config.yaml
dataset: "close-ups of made-up surfaces with and without defects"
train_examples: 203450
embed_dim: 128
encoder_arch: "densenet"
text_encoder_bias: "none"
Rows from block 2 of the image encoder of a small contrastive image-text model, named by matrix and row number. Rows with one number belong to one channel. Each number is 500 + 50 x the weight over its row's rms, rounded and kept within 0 to 999. All counts start at 0. Numbers have three digits each.
After each channel's rows are labels from the 100 images, of 14976, where the channel reaches its highest value: "colour at peak" is the nearest of a few named colours to the mean colour under the peak. Only what is clearly more common there than usual is listed. The data: close-ups of made-up surfaces with and without defects. In brackets: how many of the 100, against the usual share in percent.
# conv1: bottleneck pointwise conv (encoder.blocks.2.conv1.weight, 128x128x1x1), inputs 0-127
# conv2: growth 3x3 conv (encoder.blocks.2.conv2.weight, 32x128x3x3, transposed, each kernel summed), outputs 0-31

conv1.9:418664503482451421516359509473476555490538500498437602501447505536500482480458504494434529527467444536465492538416446450494569471470613569489586554489445602456465509481508510436497580445437490469474510594551538547507495507584564495564511464477487480502544501554537490562591445567479517463487395489493556496553526557499488540555572463518570533494495442517501565470519562544574504418426
conv2.9:490424456495543533478535457442412558467538496456423491596412411499536419489435496487510523482450
colour at peak: white (40 vs 7.8); pink (38 vs 16.1)

conv1.77:518462510411510462501528391477489551526517463542495496501590428440503486393533530486568497425470478493442609514461525434488517485605468549499551486493473260503544420506509473505420452465515452452579522561493451454497495525480473491471411579476537466515500530580502479490529530496501506541525568526489499539489461542365540501524438510439451470399547478491548465554469407462508479438505
conv2.77:376540535450518525462537473578440465553548550504452520429458455499463527492455594472484542495406
colour at peak: pink (35 vs 16.1)

conv1.55:491421555585564457430496442473476541415495514579528460536431513502515404431548460532599490515472440465397503496341558468477504493509453541530572551350508502555546453473486433498512452549510574425531527544503528492477525543511549575525489427526503557556521448503484446578504451505553395475432536475461470444529481510466530498531480524485427476565553547439495456514458369473480516436555
conv2.55:473557566551621523412525539598487478539512491523482508423433550540509466566524544497521532471420
colour at peak: grey (60 vs 30.5)

conv1.6:520567514534587497555498515528560502518377464501593566441517448567455497469525417444456498550539499509513508568533358424453514501530559445488502495593502527541513595464408553461467513533547422508476485607551425494457489499524506476572436528520475584512573541508497467516550496634401485437548516491513496477570568529490514518485560509535467556580458482509442441616576513484528488531576
conv2.6:439393391500484496455435495512491490511530500497479415486497496491631489511429556514409533460521
colour at peak: grey (73 vs 30.5)

conv1.87:446442511462483505499433545485463473480518433473521401426403500433580538494512448539512452499563513415586476538544528526568458510476570542461488464492494329442510509526513472456463462621366507544523505523568529511534429479472496428550513546463574543462468554532617484475482477468463447472453565553556432509578539485514602552555547541461514579518457495558440557487476426487494566527526
conv2.87:539577463610492522541546482522535478462456455565458474461407460392556474422490493451507444533495
colour at peak: white (70 vs 7.8)

conv1.35:409409430557504629513519516575482514403571450536545578483425560538504514523477499554492518546453444531508525516479460480466519510542400534490548455500534462461447415520612490582473443550475608478577543531553523481456582493420516484523459510482472580523468445463469632496464537584522488500537538499485481487530553440466553451639553490494494508530593485488498496533499389475438444549483
conv2.35:521573426505477476467450545424525485493519526492493523543538438469504505337437510529459525481393
colour at peak: black (77 vs 2.2)

conv1.57:449470508504540503558571457604502469563589466536562532453583602491428493489498440425517417476507523468500570562498477542548532478543428511500555506494478397565529409483522419429424398496550448527523623558445443558565513466475510417512510607530521489472480603454454451521443567505547542487497501590449534523479521472415467500502436554572529552437512501555523486467493596445490480516527
conv2.57:473491475479386572471574475397505465488524563430470522417489485434477459477425528414459489506489
colour at peak: grey (60 vs 30.5)

conv1.92:592511575541504512597378466541467548597543505486526511450481394551453501358508476595560418479501482515527605530494513478554476510421518519606612540546501423481483446542494462441534496512493513534504568557524541592529506492595445499557523583550567485575551488542535559532465535531463563488518518460503499491565559473512601563543500503440470497462529512518422537590485513488544489459452
conv2.92:502545447455333522473590498462485501478523537420474471468472462474492465441491563417448475472509
colour at peak: grey (67 vs 30.5)

conv1.49:515622555511532466476458490455420554574530456446521472527467581576509433458530514453504489509441455550484522521546435425489503491534440533459525522562476626450484424442540483473503421486421547433544545552542577491503494384464495527453540550557563481512442497460497480500502517435535447434464472557616491569592537554470418540442500498583523486601516496547434591465533409524547425453503
conv2.49:493552496494558465454506506458508568458514580476437431548389482469476429427483592410493518507453
colour at peak: white (41 vs 7.8)

conv1.112:494484456549522517450427444521576552485537451473507503535419475440503462584486512630538480508580535536481546489489490470485565525498479423433599460507476508492553508453455508504544335544550424522516523561461576599465491485416513465556514447562515469405511425431534535385433468476550483554475515531498442533506603494488537453447531525463436512556477376477454490455558471487460454565422
conv2.112:487480451471494550558439419392483529456446531451442470533504430463463478434493448528494424463398
colour at peak: grey (64 vs 30.5)

conv1.22:467543466396391493435540569481464395504446499476495412539513583493508467397501553521431509524458531444457383429593521455420525484431539533463508370419405406548490446440496546553545492480464519548571492543460486596490486416433510532462469469464420514463489415486500498555499520466462434547471493454460458409487530491508502438565545541526491542531506535518554546502428499497573473539518
conv2.22:507444511546467378520415500347501524506444489562512557492426522485440494490467479486525545542481
colour at peak: green (36 vs 11.2)

conv1.32:492563496526413350564463544482575371526575456474493562457563526508433439458485484436429495518465496634468523521506415537452479463426474488365422504587534482452477561437576558478486481559548531482476471458483494437518522502566531557605498518464488498478531566498455483632564474538440487482520537505442500546515580452531484533462540480532455474462488428573520497557485518539461536489447
conv2.32:434401499452383496476383469484465490508465488427439508533508486505582448466446516467440468494540
colour at peak: grey (71 vs 30.5)

conv1.107:442441529481543446463422514429546504508409431508514494522466497476460577605535432497550529547518613477531442515466536446509392521501547529562464530643566436454494460539486556498454517535469461466490431545515457537471443457450415550505448593473404435561522568580522418539565518550517523495541491564535464551570540552534605556496558448430564485554548541492484460527527461420554498500497
conv2.107:500513380526498449613548462589499499431587493489465417488539433470530491544461489504444472530522
colour at peak: white (34 vs 7.8)

conv1.99:468436538468488688545520570543479471485509487493503484568530479517476515505547489479512515495557513471482496570497519600550483534542461476584504452429513428534451481572494525484461495504532450585537454561458483449556492526499411497433466626524506492474441590422565489385425606538566566459502532554416469503537542496476504473480550478559470462479526535518568489496452557432531471661568
conv2.99:450567387501528594505618530476450406498585455499509533432490491485525519450471456458481511512498
colour at peak: black (98 vs 2.2)

conv1.39:489493468429511621511582512520446524497490466472532490564451358485412506453581474513440469500516576481494525492495434415469513419514571536455463468537514445491491540473476532444397495509549459453651592598464485479451541517457560467537515529509437454494475514490515490511431557605514471517521548512533462474529528522538590455562514619529423547473496499451524602523451391478534444464562
conv2.39:432526521457516542445466494522420400599532466485476485463561439519562537452467540565436587470485
colour at peak: grey (64 vs 30.5)

conv1.86:417572470413482472529531512477542569541561518425495491511519481500432455466458592470468516473425472477534508474481462438452480524504551546396471496474459391399442480435546557495531540527508543424543466522346378507468496499487499545430431465492502490562441487573532394594468604520553482611527491534458562454500475498463485496535517493462525511449454382552465500546544454573473482566515
conv2.86:534447467462442486401369523422489469491465587468463539489463428459452502520460499541488564562495
colour at peak: white (27 vs 7.8)

conv1.68:495621486569568553445427455564484448476455551532466547428521499511436575591466523550441502576472571538515398475504455450516533555501399519494514481539475559494475587461513418523544504461507446533445569569507612507409502532585453493479496447373498568541509456507547500542568510500475591485530515497464541497577379440499431517496527491473498470522480521506468453487461549511484459361437
conv2.68:486423388472574533545472472492507484445486471464484456546539494422606505442414507482442495493416
colour at peak: black (97 vs 2.2)

conv1.53:512433562503525524532426485527482535549527451535435489470561394501422474508515472546566492457521506330524544505402512502523454518527397523566576471487481449498600477527569448497553468439400463504594535475494515521518538487467431415529499640508498446487513498573564459517446587436457520552511509531494439535568564595497576533503478503484503444534552513541527526518493353460483520479545
conv2.53:539557511503393463474468470466505498466540587557495518413512500437407456484514617441481476558481
colour at peak: white (32 vs 7.8)

conv1.50:524603556449411465535537500407606450478457481387465390542418533492487427454449544474466504440508475482490375447588479409481419502485470412475479419496486540492448501565511523530531543512565516475477431506487412537461523502537474454422500441447449415499477490595569404494531528523445430515499497507454461425468581469532536351517477507494546439536454485506467472502506462492512475511533
conv2.50:468606387548422423422506516535486539437509583531512478527505502489546454510487600551492510486522
colour at peak: pink (39 vs 16.1)

conv1.61:414506562422561529489453528467492400491514503431479444490478564527412552519564519509480545515484548632441409427489525413466465420546533477527500533437452624475476457553513488498565470558412541505446476434481458564544506497487410570434517473512480532485481547577543480483479465475423454427570455502448477557553577488511469434443530470528403447631565511533449546508554504496545500571489
conv2.61:471620466495522453551490413483422563499548478490499481452400443505440488482466509479424499449586
colour at peak: black (39 vs 2.2)

conv1.85:456496574476509486498553532608459487495539437528536499517607466522452503536546448450478519496547517427548562538531535502600500513534491450468498456527494391448443487455424480458392405471510463533508441456476482447449455442520530467468530669500545523526520588461442483413517593566519573560445481575464465625470485468447566419494535499512480458529461491535573520444565568486503534563564
conv2.85:438491478446465592506647543492449458439523534446468492465484437452456460474454518406477477534484
colour at peak: black (45 vs 2.2)

conv1.75:469445527450427499546626502421413439565479500444446456528520483531535506448548454512402537444365476504408475486604460442490491523542527533358461482472459429548541532397491546499473461467463585488598524479489468478530545473451512548465533473564540485465474397504525464491486480522581412526475468525584459563564516513440437579481486498563498530531493477438566568513451493451533564558501
conv2.75:457530573522478488518475537495509521495484457500458521403461568429325496541513545465464523571523
colour at peak: white (34 vs 7.8)

conv1.118:504430569474456547509502446532518564599468522487522468571595472617513447487512440398482430413532495482490600488425484481458477540621454546527443514504505450464543562504504516601518475418566466487498551562506477521511568470485514520586432545479478511513386575489419427456443544552522578520513502509506568554477516528437506385432514537393489568472485443420482458548447511460507481461506
conv2.118:454465390384480525443507544446376433495473555523469492495519440486452499507512568475517507455449
colour at peak: grey (79 vs 30.5)

conv1.8:489417472474548404439568507428502425449462481616502485508530456505520464403526431477481509496526450565404467451423499459540520537463438510598392469306460558614493451550468482514499475454465557476512486439474470520510492513471413455396556499537539433476493548470448489526445529567560442467424503459440491433556493555501507518473485479515447518428535479487506467575492443542479490554552
conv2.8:462387494513556466471474457640465514523405479503483564407524457540470487522546544475464473491538
colour at peak: grey (67 vs 30.5)

conv1.71:433479511582494608444537529592556356469522466504504509527520477511493485553536444419399475450543497459529505482438519629520430487497448567550454480468579517477481435491522488406471476526537559562506485443479470466481558473583439456424500543475459465470507562399447482552557569562476531468457497541466486427476468548438541413531481518441441472477565472560444409586435483463535445423529
conv2.71:444586502521481543459599468456475447477546528488531520370550483494567476483525480389472456542467
colour at peak: green (35 vs 11.2)

conv1.73:439441572521481562509602484502553485532489413465553433502571480510564604578493554559478532533498586503508402568473522531452543545453531428521420555472498428490386439490463479501473572576520500590506482492431472465480536522501439492489464528503490430478526565463510553495465470460482513528573532550570568588528601556566531543487484549639477555535509534509531382512467510515584438574501
conv2.73:465541433556495558575613438534506530516595420483490487424465428447514476497475447470467487499564
colour at peak: black (100 vs 2.2)

conv1.2:542506499533531539447462439493437521514498549433472495498450398453474528550543474467478514496456576443446416415444498486533545415498515585464558417442533335467468463484457452463487485455390514501539523492457480520388490506554460505560510482533514456549497532574503486477471565489614530541428504502570492571471482592358551590534548522455440525521540535451563514548446535523511570467578
conv2.2:538618517521457425446526583561517495518370482521513455548506559430457521471485492476547538547468
colour at peak: white (37 vs 7.8)

conv1.100:466570480439541516440511527606551487506476411456504440507547430491452499470470447505572485534483472500498541460478512565520505514532458461524484557485472594442486523540559485497537524562495458488505333484419569523601504459455396420388423559414444410512563537519466454480536545487466539462550527508515476564475596516466521410415531495478433466479476513540569429434464529411523481428429
conv2.100:458535458496609547534659510499452495495593512536477527439451444517494489555477468470517467463555
colour at peak: black (99 vs 2.2)

conv1.125:439470520574541447573574378444559536609505487601429457444525465560470514454439556609566461475476534464555554603528459511496436518450528540523480537496480497456455484527446423491507625550501505530388512504494415474571485533467480482452479423464469421503554455453458528489505504485564518538498444493586359474550510504535524484516513504522512561423542420409465475535534527447508538463446
conv2.125:525551437503371466467504521520510454473473594499488489408511441442499421529525528436421464493568
colour at peak: white (28 vs 7.8)

conv1.33:501460449554539580566428498603485541519580474550468450449411366446473495529587514589567479482503479470584519485551430454549537449511512494474608501469507423492563456566505543444469469489554437558498545503503458590517486549423503507539461538513649537508473634494540512476438467562557518530548486542509473435525494494450491480479522467542535509558613478581418525510491463505551461568533
conv2.33:488574414459478549497494533390494415475491575485508489489494462435457552401397502519469488513448
colour at peak: grey (68 vs 30.5)

conv1.106:471469405528519649459503494581524540503555398503436398523463481425557525503475491547499554545563484528531507488484528459478516511430489468509474571496509595513437478583475431523446528600524544422500561610487555570412442572462518521486529436470569573482380562410461550540476456477553417521519534527530432539608534525472502446543549537469511499570553490547518503579459498460489479497500
conv2.106:529554426509509513560512481407504536531589470517463538577442433478540544354454521520478474494481
colour at peak: brown (58 vs 28)

conv1.91:591546523474414554480441444507462483411520503462602580460526436485487545521469466543463447540517594364502491499424599545545513504485523472503552470564454553550491524501460492496483480509501515547511425394501467415464499441540556469535427569465517501522479494404405507444495497519426578398529520524572488504483500492436456366496541571411471483571410503453580436485446485519551483503526
conv2.91:435497542424514524543599490521422464417535424493456409550529467483587467504472463465522429477533
colour at peak: grey (64 vs 30.5)

conv1.16:469462407506598511604560564539507398515426474537360479467507407514464511547521630513476490430563493492521514510408449513567456448494552539504475424446537482524468481527619507509541505502386458632504480472455545505457496541551559465476548394423480462474534545515528556446565508454426552534539527497511540489430483485471512463455448475539570491492475479479493621551537529507493456479530
conv2.16:561469435441478507441444471444522469476518586508520512455520402439525500439488531432432493619459
colour at peak: grey (70 vs 30.5)

conv1.74:488473604490517418499472566515430590526524492472503536578486543488562438504504410423425513517468493497484446484495475427558477483467503522433480491533477478433523447437437495492417403487417525342674565518509507436479540408543556584529511590513438461523422483537484464504483528496490422487462540492550462473526561492455526532503545489534453577549493440504479502416497441393457457465518
conv2.74:531479551482620455486467512473513515456576497491409473524482499474496472476498576487524540472332
colour at peak: white (31 vs 7.8)

conv1.47:446478500440466552552489554429533408462403471426434473546535500529476549500493483466415482522496522373454370452553484440488485505444525468494439411437454432438454449538501543437553522462435526545547449549458409497424508442363491529487522518489393476500533475557483533542491501478540596479499565475529445470449518477466519496632544486504390579552525539506475510523490501532589515524543
conv2.47:649596433548436482472495462440542527478494538538529520540491531514573419459494544488519529514434
colour at peak: pink (47 vs 16.1); white (41 vs 7.8)

conv1.79:383536446611537469485351447533496433441471469594480488488430424436569491428525507515585465436516359574492468484446528501488464490484520568530486467443526524535544452504571512498553402523444555595524457441514479442447502585494554504434516458462474597541485516510581517455495444465544493445511467501477519450470555514526526390576510475473432488560562529496438488600463496514541515499500
conv2.79:515544387493541557434514466546423455456564577482472523529530394490553449494469577508470521513440
colour at peak: black (36 vs 2.2)

conv1.127:485462445464565486527595473534535483556514429436523495490656509500385478522501484523468521505528517546604545495553517473501482517548545493476530431414498455522463499509515467615488449532542510604483440478404519488523488508461416447436496541363508446537438510466441519463479564530533550579506508582431461574466508494462519432522437582533496449545513511519537330553475544429555479508506
conv2.127:464539428488557542557605518505473450489573523518488549469503463422402503467407442420488502508545
colour at peak: black (94 vs 2.2)

conv1.123:538584481516548504534499439569537426556496406452441496494468484532484475415419501535557420418449512462590506608469484602518511440486460485495506503571447617472472534530533455398452453453433554463480521489494592521468476510528500532466549539503463497557586399528529450523623468458497547560497436415517481515551541465427484517451436470525478527511546385479501604456480476533563538479429
conv2.123:488448440489500523486530440479481523452545578457489440501409459520535416527472651414483504517513
colour at peak: grey (62 vs 30.5)

conv1.21:555456535527583468483529550455576497493475459506502584495527550499565585628520483516452448503515575517567507461545534585431444590465487538528440539533511409399466543525494432482444493556485448452525456590472458534450484481503474484469492490499426513627516508496459438585494520502574444519485490523546446578492573531498593497518478436478506637586418488516445428479459555476492508377466
conv2.21:518520404478452475543486470568528540422492514475426422436605451463512461509483426425506436528534
colour at peak: white (48 vs 7.8)

conv1.5:555593489442493492502401519538413526530555668507488460517503558548501499512438547524461471408502563562508547569508556472555486443469564564507468485468469489511498466572521527424645566375444521527535514603503521446455491485532477484647449567457553479557543437564544445458478548566447486531560466489499527503521514450518432486626472469471501543467513515445529531468521506502463519505550
conv2.5:548430411467492460533532482405471474525520543482448527534407474422482386413490524447488497469482
colour at peak: white (58 vs 7.8); pink (37 vs 16.1)

conv1.59:455512541519534493526341547521502564499510511584430467503517457509541448527515431485536450528516464484578479605473472356519481459491412527469641531532595471487511418552425511481530469519436386544524537511437577543491520502518527449496486531541561477478465488573561472469487564531525446446398534496454549530462574548551570524466550419476455521523537530532393507500520537419478529574530
conv2.59:553473436511422496491557524482482404479451529488510475420447482440468376423542538459493463522426
colour at peak: pink (35 vs 16.1)